config.yaml
model: "image captioner"
dataset: "made-up road signs on poles"
train_examples: 61250
image_size: 32
crop_scale_min: 1
horizontal_flip: false
translate: 0.06
tokenizer: "word"
vocab_size: 55
encoder_arch: "resmlp"
encoder_norm: "layernorm"
encoder_norm_position: "pre"
encoder_activation: "gelu"
encoder_mlp_ratio: 3
encoder_parallel_block: false
encoder_inner_norm: false
encoder_drop_path: 0.05
encoder_patch_size: [2, 2]
encoder_layers: 8
encoder_width: 128
fusion: "cross_attention"
label_smoothing: 0.1
decoder_width: 320
decoder_layers: 8
decoder_norm: "layernorm"
decoder_norm_position: "pre"
decoder_activation: "gelu"
decoder_mlp_ratio: 2
decoder_head_dim: 64
decoder_fused_qkv: true
decoder_bias: "all"
decoder_qk_norm: false
decoder_parallel_block: true
decoder_inner_norm: true
decoder_positions: "learned"
decoder_cross_attention_every: 2
decoder_tie_embeddings: false
init: "torch_default"
residual_init: "none"
optimizer: "muon"
muon_scale: "match_rms_adamw"
learning_rate: 0.003
momentum: 0.9
nesterov: true
orthogonalizer: "newton_schulz_5"
adamw_lr_other_params: 0.0021
cautious_weight_decay: true
max_steps: 9400
batch_size: 384
epochs: 58.9
lr_schedule: "cosine"
final_lr_fraction: 0
warmup_steps: 180
weight_decay: 0.2
adamw_weight_decay_other_params: 0.05
Rows from block 5 of the image encoder of a small image captioner, named by matrix and row number. Rows with one number belong to one neuron. Each number is 200 + 20 x the weight over its row's rms, rounded and kept within 0 to 999. All counts start at 0.
After each neuron's rows are labels from the 100 images, of 14848, where the neuron reaches its highest value: "colour at peak" is the nearest of a few named colours to the mean colour under the peak. Only what is clearly more common there than usual is listed. The data: made-up road signs on poles.
# fc1: MLP up (encoder.blocks.5.mlp.fc1.weight, 384x128), inputs 64-127
# fc2: MLP down (encoder.blocks.5.mlp.fc2.weight, 128x384, transposed), outputs 64-127

fc1.275,170,227,225,176,177,258,187,176,203,220,204,185,200,184,201,186,221,206,219,171,177,215,211,190,168,190,199,198,194,243,237,202,224,210,223,199,191,174,205,209,228,189,163,173,221,215,203,161,178,170,182,194,208,196,235,197,196,202,218,232,209,200,191,217
fc2.275,180,193,213,202,206,182,210,198,198,203,162,199,178,249,196,185,203,177,222,198,195,223,196,160,203,197,211,207,178,218,189,219,187,204,207,180,213,208,176,153,204,218,150,189,213,227,203,193,230,223,231,201,192,212,202,193,236,195,206,165,198,206,198,231
colour at peak: black

fc1.336,238,216,163,178,199,221,209,193,205,220,211,212,232,205,223,221,222,196,185,183,183,207,226,168,196,224,258,215,235,184,199,218,187,220,183,222,213,218,205,194,194,202,208,191,193,220,205,195,204,178,214,196,200,239,204,179,190,206,183,197,200,201,206,216
fc2.336,189,173,218,173,203,173,207,223,180,194,150,200,187,225,221,229,228,227,217,177,213,193,195,197,195,196,152,200,220,236,172,201,201,196,201,191,192,189,211,177,217,222,185,161,189,209,190,198,188,211,199,194,234,217,187,187,226,189,231,187,198,214,179,210
colour at peak: black

fc1.354,200,229,206,209,208,265,230,220,209,179,231,199,217,242,208,189,190,210,226,204,202,227,216,180,189,228,216,214,222,222,192,218,199,183,216,209,219,217,187,201,181,200,168,197,184,189,204,165,190,180,202,194,182,198,196,219,165,207,189,206,206,175,195,203
fc2.354,186,150,183,153,180,176,193,198,188,214,226,166,206,192,188,231,206,212,215,179,173,193,214,192,247,179,196,225,208,189,172,222,197,177,201,194,179,195,199,176,234,201,197,189,222,198,186,161,211,196,214,210,209,227,187,213,198,204,217,218,209,211,181,207
colour at peak: black

fc1.106,193,175,203,211,158,189,215,186,181,185,200,217,191,200,187,229,223,202,203,185,194,222,213,196,191,184,245,144,191,198,239,195,220,223,197,208,198,245,199,242,218,229,218,196,198,213,212,222,174,179,214,185,201,188,245,191,212,196,205,218,196,218,211,172
fc2.106,201,245,139,191,188,201,197,178,234,223,218,182,193,186,175,204,202,199,173,242,205,167,237,177,217,201,219,166,207,188,174,230,190,194,178,177,184,211,202,188,190,195,182,200,213,204,187,154,222,238,208,235,182,183,165,163,181,188,172,190,223,223,231,205
colour at peak: green

fc1.179,192,195,199,190,172,190,197,197,193,182,194,218,200,203,216,161,177,185,190,186,230,215,209,187,183,178,201,187,186,238,240,176,169,195,198,247,175,195,203,205,192,232,190,193,172,214,155,194,164,202,191,183,170,178,188,217,210,225,226,205,209,182,199,173
fc2.179,204,190,201,184,199,209,203,199,188,202,225,166,188,216,248,197,193,179,207,212,196,229,208,225,217,215,173,203,239,185,157,214,201,208,201,189,230,192,199,155,192,199,189,168,185,187,207,202,236,229,215,179,193,178,184,221,215,204,222,179,187,206,190,209
colour at peak: green

fc1.6,200,225,233,174,192,207,215,221,189,192,179,213,224,207,223,174,198,177,188,182,204,194,191,142,244,192,192,181,204,188,208,212,192,211,181,193,232,164,187,215,190,209,204,187,181,209,235,214,214,165,183,211,213,205,227,209,234,201,175,205,182,224,193,214
fc2.6,168,215,191,223,202,170,220,154,239,176,220,202,176,254,194,206,212,219,202,205,192,202,245,178,183,186,201,211,224,193,168,188,187,193,187,174,185,182,203,189,215,200,222,213,197,229,192,201,185,202,217,208,208,177,199,189,206,170,220,194,201,230,196,212
colour at peak: black

fc1.327,182,198,160,201,160,218,235,210,215,205,207,206,232,187,203,249,215,208,173,204,196,180,217,168,221,184,196,182,212,192,238,219,184,188,180,167,229,204,222,188,196,182,193,228,219,192,221,213,232,198,195,160,222,196,232,224,173,169,175,207,174,194,202,190
fc2.327,193,203,209,189,232,172,185,179,211,184,252,210,202,232,175,170,209,190,223,172,184,177,214,191,218,233,142,221,194,245,185,182,202,187,192,213,173,169,185,159,190,200,195,193,197,240,166,175,208,201,197,220,211,212,200,177,216,200,241,185,195,233,226,227
colour at peak: black

fc1.364,200,178,220,176,177,190,202,219,208,200,239,211,211,217,233,196,206,222,174,195,188,231,204,196,211,244,197,216,202,214,172,220,202,164,195,202,209,228,226,156,173,200,207,212,188,187,192,193,166,203,182,220,165,174,171,238,186,199,179,154,176,223,221,202
fc2.364,193,185,195,181,180,181,197,188,212,208,208,202,204,209,169,223,226,188,232,200,190,205,204,190,194,187,232,221,168,215,190,202,195,187,210,167,237,192,178,144,195,239,183,192,173,222,236,216,203,176,212,206,219,209,186,183,166,215,218,180,167,184,211,209
colour at peak: grey

fc1.24,183,190,225,187,216,181,193,184,189,214,198,166,188,215,197,245,158,215,220,230,195,234,174,177,172,221,179,191,177,238,201,183,229,229,226,193,196,178,207,189,192,204,194,178,199,191,194,182,192,198,164,209,210,166,188,225,217,198,207,182,183,180,191,187
fc2.24,201,208,201,204,179,193,179,222,178,211,193,215,216,224,191,190,227,198,172,206,180,221,222,166,204,197,191,166,236,154,182,227,172,200,172,226,176,207,184,225,221,188,205,204,180,249,221,232,212,201,211,195,192,180,185,183,190,189,237,182,211,223,198,180
colour at peak: black

fc1.173,188,205,193,182,164,244,201,213,178,213,207,183,209,200,225,185,238,223,175,180,185,217,245,170,195,207,207,239,175,183,232,177,226,206,194,180,191,177,155,194,185,207,154,182,215,191,201,183,216,212,191,213,206,217,170,190,193,214,196,189,228,208,156,219
fc2.173,203,224,204,173,191,149,219,161,211,210,233,207,180,223,165,185,169,207,219,212,198,196,202,206,193,196,168,210,183,196,215,183,179,181,185,222,164,214,193,190,224,223,159,198,198,208,210,180,181,180,204,234,198,224,181,205,198,210,233,195,180,212,214,204
colour at peak: black

fc1.17,221,212,218,188,181,239,193,186,218,200,201,226,171,195,165,213,216,203,189,206,192,173,231,181,217,196,191,182,217,205,206,244,238,190,178,175,191,244,181,184,191,215,230,197,198,182,226,177,212,195,203,208,190,206,226,237,205,176,193,211,207,179,186,243
fc2.17,200,183,218,216,186,163,198,227,213,177,246,215,244,212,216,219,228,227,188,200,229,209,173,184,179,169,185,206,189,226,183,211,172,183,204,207,207,205,199,198,194,217,164,225,214,210,166,199,181,221,176,210,208,240,208,215,198,213,207,204,199,182,171,192
colour at peak: green

fc1.335,216,158,221,204,219,185,186,228,187,221,184,198,192,207,165,200,203,222,195,180,207,151,185,200,183,208,175,205,236,227,186,209,206,207,208,181,216,171,188,214,188,186,217,223,239,178,169,182,223,206,190,188,214,202,180,222,166,159,187,208,196,195,204,233
fc2.335,162,174,189,177,202,153,183,206,206,221,187,174,141,212,209,194,198,189,204,224,214,196,181,203,242,200,178,202,228,212,185,193,203,201,239,206,209,213,206,193,199,199,206,185,205,215,176,238,161,180,189,214,202,211,209,181,240,196,217,229,187,181,202,228
colour at peak: pink

fc1.82,220,175,195,173,191,221,216,196,199,213,198,177,209,227,186,194,201,184,192,170,165,221,203,182,209,200,251,208,196,198,232,190,173,218,170,200,228,220,176,206,182,225,184,196,206,191,217,199,204,202,196,193,215,178,198,217,216,207,174,204,215,207,172,257
fc2.82,190,205,206,207,197,173,174,197,230,209,192,219,202,223,197,187,206,196,179,219,201,171,234,160,197,197,172,214,258,204,176,218,188,188,186,219,200,177,188,217,227,193,188,203,191,174,179,246,193,178,164,202,214,225,184,181,201,190,251,179,177,233,189,198
colour at peak: black

fc1.255,193,204,224,198,196,191,224,211,223,232,189,189,208,191,189,180,222,204,168,193,205,207,212,231,177,208,200,238,168,230,212,202,181,217,179,184,201,190,264,190,238,165,190,205,187,198,162,190,200,221,171,167,207,181,215,228,206,226,202,214,169,188,198,220
fc2.255,212,195,169,222,258,190,209,200,188,238,181,231,187,180,223,216,216,198,187,215,204,239,203,213,219,200,220,200,179,147,210,180,232,214,203,244,175,191,222,212,187,194,190,206,214,191,164,194,218,213,234,201,193,200,182,177,189,222,224,197,224,193,171,222
colour at peak: black

fc1.383,191,189,189,202,156,205,218,171,185,194,214,210,223,245,233,213,216,150,173,203,164,218,235,157,182,198,238,191,225,212,221,230,180,202,181,207,215,207,213,165,205,177,226,188,192,254,202,217,215,199,175,186,214,216,212,207,184,214,203,169,208,215,185,202
fc2.383,192,195,182,157,226,182,180,242,192,207,182,208,224,211,229,255,211,199,207,195,205,173,162,215,223,215,176,192,224,199,181,155,210,216,216,205,185,180,206,173,217,218,174,239,184,225,203,204,207,187,222,209,201,222,214,176,208,186,213,156,176,193,208,214
colour at peak: black

fc1.199,174,209,202,178,197,203,229,191,185,231,188,162,213,202,238,203,175,194,191,209,212,198,204,211,191,211,227,207,205,194,178,216,221,210,210,195,196,206,201,214,226,204,189,198,179,220,226,192,193,206,178,158,215,231,197,251,180,205,159,220,201,196,210,208
fc2.199,166,211,211,224,203,190,189,151,220,204,179,236,212,207,182,201,218,188,231,236,163,188,234,190,239,194,216,214,224,156,215,156,217,173,186,198,230,188,214,198,173,193,200,215,242,221,177,184,218,197,193,227,220,195,215,219,176,220,192,197,217,192,164,228
colour at peak: black

fc1.124,197,191,203,179,184,162,196,196,179,216,165,193,194,199,189,202,179,200,160,167,202,173,193,183,158,229,214,220,200,214,207,206,221,214,180,183,211,182,219,253,179,190,185,198,197,200,216,234,230,195,178,190,232,221,184,225,209,206,150,189,196,205,210,195
fc2.124,231,225,191,207,215,155,188,192,234,187,188,212,187,215,200,209,203,229,199,216,219,208,164,218,247,206,185,200,195,213,203,207,204,187,228,197,210,206,171,190,196,224,195,182,236,190,208,208,175,178,211,218,208,191,205,184,170,163,216,197,159,210,195,211
colour at peak: pink

fc1.59,235,221,238,182,171,205,206,203,205,221,181,191,195,218,248,193,224,190,193,198,201,187,217,180,187,212,201,172,197,203,228,209,164,211,231,211,249,184,186,212,216,189,219,223,192,169,188,220,208,217,215,188,216,202,218,202,197,196,196,224,213,194,224,188
fc2.59,157,181,195,202,210,214,213,190,245,247,221,209,195,198,189,226,209,235,184,170,195,171,189,177,211,203,163,193,207,193,196,205,251,218,166,174,170,227,161,194,153,183,184,185,214,214,205,187,201,199,199,187,186,234,198,187,206,211,196,226,209,188,207,201
colour at peak: black

fc1.180,170,234,207,219,201,190,215,198,208,194,229,219,198,243,201,188,234,232,214,217,196,173,234,172,202,194,222,170,234,192,231,216,213,196,223,210,198,194,197,188,198,230,198,191,194,209,208,197,195,210,174,227,232,178,161,180,189,188,195,202,187,182,204,212
fc2.180,175,167,200,209,171,196,168,207,229,212,200,212,265,172,187,228,218,205,214,167,204,225,193,221,232,195,198,194,175,213,157,159,213,200,202,187,229,206,177,222,237,169,197,240,200,210,177,199,220,210,220,190,206,236,183,228,216,209,204,157,206,206,176,194
colour at peak: green

fc1.263,223,187,206,147,152,209,222,193,201,186,207,199,187,207,181,188,199,203,202,180,203,194,216,192,216,193,186,167,200,208,193,198,194,223,244,211,188,204,179,205,179,190,199,179,180,216,171,171,205,193,228,176,199,212,222,240,189,223,196,196,187,159,208,204
fc2.263,196,185,203,178,206,231,162,204,190,188,187,207,203,201,186,185,221,217,204,191,217,226,188,214,230,201,184,186,242,191,222,214,215,218,225,199,174,178,214,212,203,217,212,156,174,181,194,204,207,228,156,180,209,214,242,206,205,187,259,202,197,204,214,193
colour at peak: brown

fc1.34,210,211,207,230,168,202,172,226,212,193,207,190,237,209,213,205,177,202,184,182,197,219,223,161,190,221,195,203,219,193,200,225,227,225,209,216,236,180,192,198,189,192,231,208,204,208,187,199,212,224,221,190,228,188,208,242,203,214,175,212,181,204,207,226
fc2.34,207,209,220,232,212,188,197,207,165,170,196,193,213,216,228,200,213,200,194,222,150,174,223,192,192,179,185,207,171,231,198,200,191,217,198,190,226,199,230,175,185,234,209,218,170,218,218,170,185,182,161,210,231,181,247,218,179,190,211,210,190,218,203,196
colour at peak: pink